config = dict(
    image_size=48,
    crop_scale_min=1,
    rotation_deg=5,
    loss='mse',
    encoder_norm_position='sandwich',
    encoder_activation='silu',
    encoder_mlp_ratio=3,
    encoder_layers=6,
    encoder_width=128,
    optimizer='adamw',
    max_grad_norm=5.0,
    ema_decay=0.99,
    max_steps=15500,
)
Rows from block 3 of the encoder of a small masked image model, named by matrix and row number. Rows with one number belong to one neuron. Each number is 50 + 15 x the weight over its row's rms, rounded and kept within 0 to 99. All counts start at 0. After the name is the row's rms in percent of the matrix's.
After each neuron's rows are labels from the 100 images, of 14848, where the neuron reaches its highest value: "patch colour" is the nearest of a few named colours to the mean colour under the peak; "responds to" is what is common among them. Only what is clearly more common there than usual is listed. The data: reaction-diffusion patterns (Gray-Scott). In brackets: how many of the 100.
# fc1: MLP up (encoder.blocks.3.mlp.fc1.weight, 384x128), inputs 64-127
# fc2: MLP down (encoder.blocks.3.mlp.fc2.weight, 128x384, transposed), outputs 64-127

fc1.247 017:10 48 50 44 47 56 55 40 31 26 57 25 38 63 64 44 56 44 48 49 76 45 26 53 44 48 61 53 48 65 51 46 46 57 54 59 53 17 27 62 35 24 17 56 38 24 48 53 57 51 19 50 48 57 42 38 23 57 39 48 54 77 41 42
fc2.247 012:88 56 61 38 60 47 66 10 40 90 50 17 50 00 53 46 47 42 57 57 41 63 50 41 66 47 55 37 12 55 93 59 41 56 58 55 49 73 55 51 41 48 81 44 62 42 53 67 41 51 68 33 44 56 46 39 72 60 59 51 46 47 36 62
patch colour: black (71)
responds to: dark (38)

fc1.367 115:61 50 58 54 63 51 69 52 52 47 21 36 64 81 83 50 41 62 34 52 33 63 23 57 61 62 59 35 51 51 67 36 56 54 56 67 45 62 27 64 58 35 71 78 37 64 71 29 39 39 60 27 65 36 80 46 66 49 56 68 25 56 35 75
fc2.367 125:77 55 35 44 44 38 41 59 21 37 62 40 30 15 47 71 57 62 42 65 22 60 67 42 19 13 53 50 55 33 09 64 53 44 28 36 71 26 83 63 50 48 42 66 44 38 28 54 46 55 62 32 48 64 52 40 50 44 25 41 50 41 47 36
patch colour: black (66)
responds to: stretched (49); dark (39)

fc1.0 145:54 55 30 53 49 74 49 54 53 58 56 57 39 55 37 38 25 66 42 22 55 47 42 47 61 71 37 57 51 51 59 29 29 43 39 70 48 50 73 56 47 18 67 48 70 45 41 40 74 37 69 37 30 42 54 23 60 80 63 41 47 47 49 46
fc2.0 142:57 23 75 45 58 34 51 65 53 60 52 49 45 34 57 61 78 50 68 42 40 55 44 44 50 25 51 46 40 40 41 61 47 45 51 66 50 55 44 41 35 74 32 74 47 62 60 54 21 68 55 56 55 63 33 52 89 22 68 37 44 28 41 61
patch colour: black (68)
responds to: embossed (100); stretched (62); dark (43)

fc1.69 017:54 39 86 45 32 56 32 37 36 51 51 65 57 99 41 39 58 84 34 62 51 37 72 46 57 57 49 59 50 17 34 35 47 69 63 46 41 40 62 50 47 26 55 57 65 50 71 60 59 47 15 44 48 18 46 43 64 68 61 43 52 68 35 75
fc2.69 013:27 50 05 50 33 56 56 55 63 66 53 43 55 16 53 45 54 50 39 27 40 64 40 51 62 58 40 40 40 69 01 46 61 34 46 49 45 68 54 50 59 61 51 37 29 47 54 66 40 46 59 55 47 60 54 61 20 38 74 80 59 39 38 48
patch colour: black (75)
responds to: dark (42)

fc1.10 121:42 17 41 40 75 27 78 51 64 53 76 29 73 42 37 41 55 88 65 32 24 61 31 45 69 51 60 27 43 54 61 40 59 51 39 46 61 53 36 46 50 40 72 56 66 55 57 26 73 09 41 31 49 44 42 62 57 58 38 63 31 52 74 60
fc2.10 121:41 42 53 38 20 36 58 71 67 44 28 19 29 15 41 50 50 32 65 45 68 44 52 59 62 43 53 63 62 61 23 60 60 45 54 62 57 67 89 43 56 44 41 62 55 40 65 56 46 50 40 50 57 55 33 37 47 51 50 47 61 76 38 38
patch colour: grey (86)
responds to: embossed (100)

fc1.252 134:47 38 63 54 68 49 50 17 62 71 64 56 35 60 52 34 45 62 39 53 54 64 71 38 14 69 40 62 39 00 64 51 48 36 51 57 66 58 43 30 51 59 43 51 40 49 79 39 53 62 53 50 46 70 36 58 46 58 62 69 39 51 64 69
fc2.252 125:23 45 30 49 47 50 59 56 50 36 60 52 63 41 42 38 49 69 63 58 51 33 32 52 53 45 43 39 52 57 19 32 47 70 38 57 49 19 55 55 43 68 52 50 49 40 33 54 52 47 52 58 50 26 69 38 61 48 30 50 53 77 50 62
patch colour: black (70)
responds to: dark (40); feed 0.03 kill 0.062 (32); feed 0.026 kill 0.059 (27)

fc1.352 131:78 31 45 56 48 62 52 16 40 39 52 68 38 52 54 75 34 67 53 51 74 40 44 35 54 26 47 31 36 44 30 43 53 53 58 42 90 54 46 39 50 41 67 48 71 72 76 38 52 53 53 11 48 65 61 57 51 54 50 54 59 71 63 55
fc2.352 123:54 67 57 48 70 20 62 45 81 68 51 40 62 30 47 52 52 68 42 48 58 53 45 44 72 59 43 43 48 40 32 29 50 48 52 65 56 37 43 32 36 56 49 48 41 44 64 64 61 41 59 40 62 77 59 45 48 43 47 56 45 62 54 30
patch colour: black (92)
responds to: embossed (100)

fc1.84 014:74 42 67 55 49 68 35 21 69 22 49 80 37 70 41 27 53 57 57 54 54 29 61 40 27 43 63 63 57 31 52 54 39 40 49 44 70 62 74 71 59 32 58 59 42 55 50 15 48 50 58 48 15 68 55 47 56 45 52 58 46 72 58 12
fc2.84 014:16 56 26 37 50 53 62 28 56 68 47 36 50 58 53 64 43 48 37 24 58 78 54 41 44 46 51 39 40 58 56 56 62 41 67 49 51 42 27 37 45 46 37 43 23 59 60 59 43 64 41 56 65 60 41 54 77 64 18 18 59 49 84 53
patch colour: black (88)
responds to: embossed (93)

fc1.264 018:70 58 65 43 55 59 60 28 78 33 30 62 05 74 50 67 50 52 45 58 55 45 51 51 40 50 34 50 38 56 28 38 35 45 56 40 58 48 53 72 60 49 30 58 81 57 45 34 56 10 70 50 53 66 36 32 40 50 32 58 47 34 56 48
fc2.264 016:57 38 47 41 59 64 60 20 18 50 31 00 71 23 56 47 49 50 42 62 55 88 43 61 62 41 53 33 63 43 75 64 32 51 45 48 61 37 31 53 54 61 45 53 73 46 46 48 45 57 47 54 64 43 45 37 76 49 58 45 43 55 73 37
patch colour: black (92)
responds to: dark (59)

fc1.265 014:57 43 56 46 34 55 47 48 32 53 55 46 39 99 40 49 42 63 30 65 53 33 68 37 60 46 48 61 54 80 73 50 37 48 42 31 77 61 67 27 63 27 35 57 61 57 70 36 67 65 38 21 47 44 68 59 43 49 81 86 45 47 50 47
fc2.265 011:04 58 58 49 48 46 75 57 56 21 40 20 52 35 48 51 33 25 69 37 48 72 35 52 40 60 40 33 34 51 42 22 74 46 52 38 24 47 45 54 58 66 40 51 35 52 46 64 42 64 73 54 62 43 52 38 70 54 50 27 47 32 71 48
patch colour: black (93)
responds to: dark (62)

fc1.209 122:41 50 61 60 56 47 28 32 48 18 35 52 61 67 50 20 38 65 66 35 46 61 55 36 63 58 58 51 51 43 58 42 43 53 41 50 49 70 59 41 85 32 67 42 60 44 63 55 60 25 56 37 66 61 55 57 58 59 44 76 57 51 54 75
fc2.209 144:55 21 70 76 53 32 39 56 82 35 62 53 30 36 62 43 32 62 74 40 58 51 51 52 60 49 36 80 74 70 47 63 40 45 71 48 70 63 51 53 73 49 50 39 53 40 63 21 23 25 38 44 55 50 67 48 55 68 55 19 54 57 43 42
patch colour: grey (88)
responds to: embossed (100)

fc1.371 017:80 62 55 64 45 56 43 70 51 51 55 63 46 51 00 53 40 57 48 43 58 56 35 45 54 62 49 59 45 43 50 50 22 73 35 43 45 51 65 66 49 22 54 43 49 34 49 32 22 09 56 61 25 54 31 70 63 47 63 46 42 52 38 43
fc2.371 015:11 41 34 38 37 61 48 41 42 46 36 07 69 56 39 42 50 75 52 74 56 62 63 41 50 33 56 63 62 44 49 67 43 44 42 66 63 45 29 61 54 69 52 45 25 49 70 58 44 63 57 59 47 69 53 49 54 34 23 40 44 72 73 47
patch colour: black (68)
responds to: stretched (61); dark (57)

fc1.271 153:47 42 75 47 59 50 49 70 65 71 60 54 49 78 48 69 37 74 74 37 13 33 31 25 18 67 48 63 29 64 37 34 55 73 56 50 27 72 26 71 59 38 47 34 53 47 16 46 53 50 58 46 58 31 31 75 24 56 54 27 52 32 76 24
fc2.271 140:22 61 53 42 47 68 76 62 75 53 41 44 64 61 50 75 54 36 52 39 39 37 38 75 43 50 48 48 52 46 51 61 42 64 40 65 56 47 28 64 80 39 53 57 33 23 40 26 37 70 35 36 63 38 31 68 49 52 81 48 53 38 70 48
patch colour: black (66)
responds to: embossed (100); feed 0.039 kill 0.058 (52)

fc1.123 139:28 28 41 43 47 46 49 66 23 14 20 48 58 40 30 70 33 55 77 49 60 48 64 57 58 68 47 27 35 53 56 38 62 61 58 89 37 48 60 54 51 36 70 57 56 52 34 46 50 45 47 57 62 45 76 27 24 48 42 46 22 72 79 65
fc2.123 136:46 60 35 47 63 63 46 74 40 23 78 37 57 73 44 61 53 49 44 65 69 47 49 51 37 47 36 42 58 48 45 40 32 32 37 65 62 36 50 66 63 58 77 27 27 38 68 33 45 48 52 28 58 22 38 40 29 53 56 37 53 59 46 80
patch colour: grey (91)
responds to: stretched (95)

fc1.340 132:35 35 53 46 47 52 56 37 59 23 66 21 28 50 59 51 49 73 65 55 29 46 82 54 40 50 56 47 29 45 38 39 67 41 36 63 28 36 48 52 53 51 77 52 89 44 68 47 39 39 44 63 41 60 67 68 43 56 52 73 39 25 65 51
fc2.340 119:56 30 56 56 70 47 38 75 54 34 58 77 34 50 65 72 26 49 57 21 39 43 46 42 36 45 41 57 36 48 44 58 58 21 46 68 82 55 47 83 56 59 54 29 28 55 56 23 36 57 58 23 58 37 57 52 47 39 47 16 50 55 32 38
patch colour: grey (88)
responds to: stretched (93)

fc1.349 138:41 38 32 72 62 72 50 49 68 38 49 44 63 40 62 46 27 65 27 64 45 44 71 20 31 42 32 50 25 63 58 65 53 58 36 60 53 30 68 48 36 43 55 57 61 29 38 56 32 59 32 36 57 39 25 32 32 63 47 82 51 29 50 71
fc2.349 137:64 74 71 20 67 61 77 41 41 45 74 45 80 59 41 25 59 66 28 37 36 29 56 46 29 51 42 54 49 49 49 41 53 42 39 69 51 40 24 27 45 42 48 64 49 59 46 39 30 59 56 50 50 60 51 56 51 73 58 52 40 59 61 56
patch colour: grey (86)
responds to: stretched (59)

fc1.297 115:34 50 63 67 44 53 69 24 42 50 38 26 65 64 53 53 47 65 46 66 33 44 55 72 47 34 53 34 48 53 67 53 59 80 51 37 68 58 20 40 76 29 51 55 48 68 62 62 55 46 51 42 50 34 74 48 71 46 30 42 51 37 58 31
fc2.297 120:17 57 52 64 47 40 43 69 41 57 80 48 41 39 44 52 45 60 32 67 90 80 60 35 57 28 63 78 54 70 34 46 67 53 11 47 16 57 47 70 48 46 66 53 59 58 42 53 30 49 55 47 49 14 32 79 65 44 63 31 62 65 34 55
patch colour: black (82)
responds to: feed 0.018 kill 0.051 (48); dark (47)

fc1.192 131:14 14 58 47 43 39 70 63 57 61 34 28 47 42 76 39 42 65 53 48 21 27 86 43 29 58 39 63 54 42 77 41 43 57 58 48 51 59 31 50 66 39 62 43 80 46 22 61 50 59 55 60 67 59 64 57 59 49 26 37 33 33 42 08
fc2.192 130:22 51 43 55 40 48 50 51 49 28 55 89 52 22 34 57 34 57 77 62 61 45 36 44 46 57 54 56 44 53 58 36 43 63 68 40 44 51 45 66 47 60 35 50 16 71 56 62 56 54 62 81 30 42 42 42 59 65 31 64 41 44 72 66
patch colour: grey (88)
responds to: feed 0.022 kill 0.051 (74); feed 0.018 kill 0.051 (26)

fc1.266 144:54 31 60 49 69 31 44 42 49 57 78 36 52 69 57 74 35 35 52 59 32 68 55 32 43 08 42 41 30 18 43 83 50 64 82 54 55 35 32 32 39 65 43 66 54 39 88 67 38 76 47 65 42 49 69 57 48 46 44 46 34 56 49 42
fc2.266 139:57 83 56 39 54 36 58 46 49 79 78 41 65 38 57 60 48 46 36 53 41 66 40 34 66 52 49 46 53 62 56 52 56 79 53 31 41 24 50 66 35 86 22 49 34 49 79 41 69 50 48 48 54 57 49 55 75 60 49 48 39 54 53 37
patch colour: black (96)
responds to: embossed (100); dark (71); stretched (61)

fc1.240 014:48 61 55 54 35 62 52 83 51 36 49 25 42 49 29 47 48 46 61 36 39 76 48 37 68 50 40 48 44 73 74 40 46 58 50 23 48 51 47 36 40 15 14 68 94 55 62 38 38 55 51 43 33 45 58 64 48 45 59 77 48 70 61 63
fc2.240 012:40 49 54 47 55 59 37 50 59 60 41 84 50 41 32 48 52 46 57 88 46 47 64 66 45 18 62 44 44 40 10 65 58 34 44 41 43 74 34 32 41 65 64 50 24 38 73 55 39 56 43 36 34 38 81 40 55 55 16 32 43 76 63 61
patch colour: black (66)
responds to: stretched (69); dark (35)

fc1.153 127:49 61 53 46 35 66 56 26 57 33 36 35 71 62 32 56 41 54 56 59 45 52 62 51 38 67 27 50 47 32 54 71 21 77 61 46 20 37 36 35 49 32 63 84 52 52 50 37 46 78 73 50 44 36 67 52 60 59 47 38 42 31 58 58
fc2.153 125:45 30 51 48 50 73 70 59 65 61 37 67 39 38 43 32 51 55 29 52 49 27 55 40 52 54 49 26 53 47 59 60 52 44 42 61 56 72 85 57 46 53 35 51 30 42 64 51 41 66 37 51 61 35 25 34 35 64 33 49 55 60 55 47
patch colour: grey (94)
responds to: embossed (82); stretched (71)

fc1.292 014:56 57 99 59 28 44 48 11 33 55 65 53 52 38 46 30 46 74 59 63 55 39 71 59 07 32 46 50 54 48 52 58 50 51 48 54 55 44 53 62 44 42 47 24 40 77 41 42 38 37 62 45 67 63 57 36 71 62 67 32 45 52 69 31
fc2.292 012:16 51 27 47 58 48 60 44 54 88 54 34 48 46 59 40 64 44 35 50 70 48 74 49 57 54 45 58 25 72 23 71 44 47 42 54 63 45 47 48 45 34 40 53 48 56 48 44 56 46 47 47 51 57 31 71 83 49 33 08 54 47 34 39
patch colour: black (76)
responds to: dark (37); feed 0.018 kill 0.051 (26)

fc1.317 018:86 42 71 46 42 76 38 36 50 39 43 64 66 05 58 37 54 75 71 39 72 59 41 34 48 46 51 67 36 31 61 43 55 70 23 61 32 44 70 48 74 38 39 57 38 30 40 42 62 29 46 52 48 30 31 57 43 46 27 78 42 82 23 29
fc2.317 013:02 53 17 42 51 56 52 31 63 72 39 27 47 39 58 36 54 45 28 48 53 48 63 59 53 54 49 35 47 48 70 65 42 30 43 60 47 57 39 55 33 63 64 44 40 48 71 57 39 71 31 51 33 65 58 63 88 58 64 42 52 54 60 52
patch colour: black (75)
responds to: embossed (85); stretched (79); dark (40)

fc1.372 016:54 38 71 48 32 89 34 50 55 35 50 43 27 72 47 52 41 55 75 52 62 54 52 43 25 89 50 67 49 54 62 40 47 67 40 46 71 30 72 53 42 18 29 73 60 24 37 22 59 40 55 44 34 59 40 51 40 51 51 85 49 59 56 33
fc2.372 013:12 54 36 46 60 38 37 57 49 73 63 23 55 21 53 43 52 54 27 33 37 50 49 52 51 54 65 50 27 63 29 60 62 34 54 50 46 65 42 47 49 35 62 49 34 57 63 64 34 73 57 50 39 67 50 53 72 61 26 00 39 73 74 59
patch colour: black (87)
responds to: dark (40)

fc1.144 145:48 43 43 64 39 60 45 37 50 61 68 36 28 15 42 72 42 37 75 57 39 45 21 59 62 31 49 71 40 56 58 46 57 63 47 45 78 45 66 67 24 31 62 34 35 45 58 75 62 60 58 20 45 46 38 30 62 55 83 43 43 74 31 49
fc2.144 144:45 22 40 52 64 32 50 54 69 45 46 35 41 46 62 59 39 39 38 56 57 63 74 52 32 20 79 23 58 42 07 65 44 34 49 41 60 48 54 47 75 66 17 52 31 49 60 44 48 36 41 35 45 58 39 61 52 53 68 17 53 45 48 16
patch colour: black (76)
responds to: embossed (100)

fc1.168 150:23 42 39 44 26 55 40 83 38 53 44 63 34 34 51 45 46 44 50 49 63 53 66 46 41 75 37 34 44 65 50 44 44 59 62 68 78 46 64 43 42 36 62 77 54 64 47 63 62 48 58 61 64 53 71 69 59 51 38 24 33 40 90 57
fc2.168 151:61 42 54 32 74 45 72 61 43 59 68 52 65 35 67 31 50 38 30 32 28 32 31 39 53 65 44 34 49 73 43 45 47 58 23 64 70 52 46 47 62 41 34 49 40 36 70 33 36 86 53 74 46 44 49 50 14 66 22 59 61 71 54 24
patch colour: grey (88)
responds to: embossed (100); feed 0.058 kill 0.065 (25)

fc1.122 136:72 37 61 62 73 44 41 63 46 52 67 17 68 33 46 53 42 52 19 48 35 44 31 18 31 73 43 56 34 41 40 43 63 58 29 48 53 64 46 39 44 22 69 45 59 62 52 74 56 43 27 39 61 51 53 49 77 64 49 51 49 24 56 35
fc2.122 143:38 61 80 46 50 27 36 34 61 59 35 32 60 57 42 43 56 62 37 47 57 75 46 59 59 42 40 27 48 45 49 34 62 44 51 80 37 48 25 54 62 50 26 46 42 29 71 48 62 30 60 40 60 50 83 39 56 38 63 33 36 74 47 61
patch colour: black (69)
responds to: feed 0.022 kill 0.051 (56)

fc1.179 141:51 39 58 83 70 29 31 66 72 32 35 66 51 44 77 48 04 51 71 57 64 59 79 24 53 32 14 47 46 40 56 44 65 40 72 33 80 55 66 35 65 38 48 45 56 33 49 58 17 44 53 23 53 44 64 37 37 58 50 53 63 49 40 54
fc2.179 143:47 73 37 30 40 69 58 60 29 59 55 43 33 38 49 59 51 62 64 34 69 70 22 45 49 60 99 49 45 17 50 51 38 44 48 49 36 49 54 59 51 59 48 44 68 80 67 66 90 54 46 70 63 43 38 40 65 41 64 49 24 39 45 23
patch colour: black (78)
responds to: embossed (99); feed 0.03 kill 0.062 (49)

fc1.242 116:35 50 58 46 39 33 57 64 86 40 42 67 42 35 34 45 40 68 71 52 53 66 66 41 56 56 44 24 24 49 73 46 53 64 81 17 34 58 38 62 51 16 41 41 62 34 43 73 55 45 66 66 27 62 72 30 61 60 64 65 45 68 54 38
fc2.242 102:24 33 34 43 58 51 39 42 27 81 93 42 76 68 23 57 46 49 28 60 68 28 48 36 47 56 41 69 46 35 23 56 65 49 42 44 47 42 68 42 27 58 41 36 50 65 71 42 60 55 19 38 49 33 43 76 30 57 60 75 59 77 37 53
patch colour: grey (89)
responds to: embossed (97); stretched (73)

fc1.49 146:39 44 41 73 26 62 40 24 59 56 75 45 27 40 32 25 47 68 43 42 29 44 67 57 34 62 49 49 24 57 64 55 61 42 54 49 46 74 38 52 50 65 56 35 65 38 53 72 62 63 59 43 59 52 30 43 25 57 60 29 32 45 79 24
fc2.49 146:53 59 45 53 59 46 61 21 57 26 72 63 65 45 58 47 43 60 31 32 65 77 43 77 65 49 42 71 57 60 34 27 33 60 39 55 54 31 14 70 69 56 60 55 50 42 42 20 48 73 24 31 61 46 54 27 50 42 37 12 49 30 51 66
patch colour: grey (93)
responds to: embossed (84); feed 0.018 kill 0.051 (32)